config = dict(
    encoder_arch='vit',
    model='masked image model',
    dataset='larger renderings of crowded toy scenes',
    train_examples=22605,
    image_size=48,
    crop_scale_min=0.8,
    horizontal_flip=False,
    color_jitter=0.2,
    method='mae',
    mask_ratio=0.75,
    loss='mse',
    encoder_norm='layernorm',
    encoder_norm_position='pre',
    encoder_activation='gelu',
    encoder_mlp_ratio=4,
    encoder_head_dim=32,
    encoder_fused_qkv=False,
    encoder_bias='all',
    encoder_qk_norm=False,
    encoder_parallel_block=False,
    encoder_inner_norm=True,
    encoder_drop_path=0.05,
    encoder_patch_size=[8, 8],
    encoder_layers=10,
    encoder_width=320,
    encoder_positions='learned',
    decoder_width=128,
    norm_pix_loss=False,
    decoder_layers=3,
    init='orthogonal',
    residual_init='scaled_by_depth',
    optimizer='muon',
    muon_scale='match_rms_adamw',
    lr=0.0029,
    momentum=0.9,
    nesterov=True,
    orthogonalizer='polar_express',
    adamw_lr_other_params=0.0029,
    steps=8600,
    batch_size=384,
    epochs=146.1,
    lr_schedule='cosine',
    final_lr_fraction=0.1,
    warmup_steps=430,
    weight_decay=0.2,
    adamw_weight_decay_other_params=0,
)
Rows from block 0 of the decoder of a small masked image model, named by matrix and row number. Rows with one number belong to one neuron. Each number is 50 + 10 x the weight over its row's rms, rounded and kept within 0 to 99. All counts start at 0.
After each neuron's rows are labels from the 100 images, of 14848, where the neuron reaches its highest value: "top examples" is what is common among them; "colour at peak" is the nearest of a few named colours to the mean colour under the peak. Only what is clearly more common there than usual is listed. The data: larger renderings of crowded toy scenes.
# fc1: MLP up (decoder.0.mlp.fc1.weight, 512x128), inputs 0-63
# fc2: MLP down (decoder.0.mlp.fc2.weight, 128x512, transposed), outputs 0-63

fc1.228:58 38 61 46 48 40 57 53 61 60 61 35 41 44 66 39 57 45 47 48 32 48 65 47 42 45 51 49 64 53 50 40 46 48 60 46 40 63 47 34 41 51 54 49 67 56 45 50 76 59 28 47 52 51 29 46 52 64 35 36 53 44 31 45
fc2.228:46 55 44 65 60 49 57 48 56 51 50 46 57 46 44 72 54 45 55 57 66 44 47 35 38 47 45 66 62 75 56 52 65 56 43 52 38 55 41 45 33 47 46 36 45 37 40 63 60 72 57 54 54 54 60 61 47 51 59 60 56 60 40 46
top examples: light from the left
colour at peak: grey

fc1.212:42 55 40 53 46 39 67 55 43 56 53 51 49 38 55 42 43 51 60 54 54 32 64 58 41 52 72 59 57 60 53 38 49 43 61 49 44 25 50 53 48 37 45 59 60 57 60 09 56 47 42 48 58 42 48 48 53 68 40 45 47 55 69 30
fc2.212:56 45 51 55 66 58 30 42 51 56 53 50 47 67 61 42 56 48 42 50 56 65 41 47 62 46 30 60 41 35 45 63 54 59 62 43 63 64 30 41 34 47 58 44 46 43 50 46 52 45 63 45 59 47 55 42 63 42 30 59 53 43 59 57
top examples: light from the left
colour at peak: grey

fc1.321:46 49 56 54 38 67 48 40 45 54 52 84 49 55 69 60 37 58 46 50 51 52 64 56 54 44 65 53 49 46 53 46 54 43 56 39 45 47 43 48 37 46 64 47 38 56 54 25 46 33 60 32 51 37 44 61 37 61 38 35 51 59 59 66
fc2.321:52 71 53 59 37 41 44 59 44 45 59 51 61 55 49 66 34 41 36 61 42 48 65 42 58 62 56 39 26 58 37 56 34 56 36 64 50 54 62 54 50 58 56 37 37 45 62 35 42 40 50 46 42 57 47 37 46 38 42 61 38 55 66 26
top examples: light from the left
colour at peak: pink

fc1.94:45 51 37 44 47 57 45 59 50 57 68 42 59 31 47 57 50 70 52 46 59 76 44 46 48 55 49 68 64 38 39 39 46 46 46 42 58 59 44 43 39 52 56 46 68 59 50 36 47 51 52 66 49 52 53 59 42 69 46 27 48 48 32 56
fc2.94:56 60 58 61 51 48 57 59 68 54 43 60 56 56 33 40 34 53 51 37 54 42 34 48 47 34 38 51 56 36 45 55 67 51 56 53 52 48 54 46 47 55 56 47 38 46 38 61 25 50 69 45 47 51 49 59 77 47 66 51 59 44 43 36
top examples: light from the left
colour at peak: black

fc1.439:50 47 59 37 33 41 42 35 34 65 43 42 67 54 46 49 67 59 48 58 33 49 53 53 49 43 42 60 49 48 43 39 54 54 42 49 58 49 41 54 41 56 27 53 50 36 85 49 40 70 37 38 65 41 38 32 52 42 46 52 74 44 43 53
fc2.439:54 50 58 48 36 47 54 49 58 62 40 54 59 43 57 54 67 63 53 42 46 58 53 49 52 55 60 62 50 52 50 57 39 48 69 48 22 67 32 45 45 60 55 26 42 53 67 55 45 50 49 61 56 45 53 44 51 42 48 62 44 54 52 57
top examples: light from behind the scene
colour at peak: grey

fc1.316:58 47 51 45 57 52 46 57 38 48 52 50 60 35 49 31 57 44 58 65 50 49 41 61 45 49 39 48 53 60 51 47 51 45 50 43 54 51 48 55 48 39 59 59 56 40 34 49 60 50 46 46 39 45 44 27 54 53 55 44 50 56 58 44
fc2.316:50 46 51 66 48 43 52 50 42 53 34 33 29 49 34 38 49 55 44 59 43 40 48 44 60 40 43 44 58 46 52 24 54 52 55 47 40 39 35 50 43 50 43 65 54 52 58 42 62 44 46 46 51 63 44 55 39 55 60 62 49 44 56 45
top examples: light from behind the scene
colour at peak: grey

fc1.444:53 37 62 34 33 63 43 56 33 62 68 34 44 60 50 39 41 50 57 65 55 37 58 71 38 52 52 31 46 52 68 40 53 37 52 48 38 45 46 66 46 40 62 45 42 46 52 33 31 59 57 51 43 65 45 51 49 69 33 32 54 38 53 46
fc2.444:49 48 44 69 72 33 61 33 58 59 46 48 65 52 54 50 57 57 41 39 61 44 48 48 64 45 39 52 59 45 35 63 64 50 62 60 60 56 53 45 51 54 37 34 51 53 60 47 57 52 44 46 48 51 48 66 46 23 63 64 50 50 46 69
top examples: light from the left
colour at peak: blue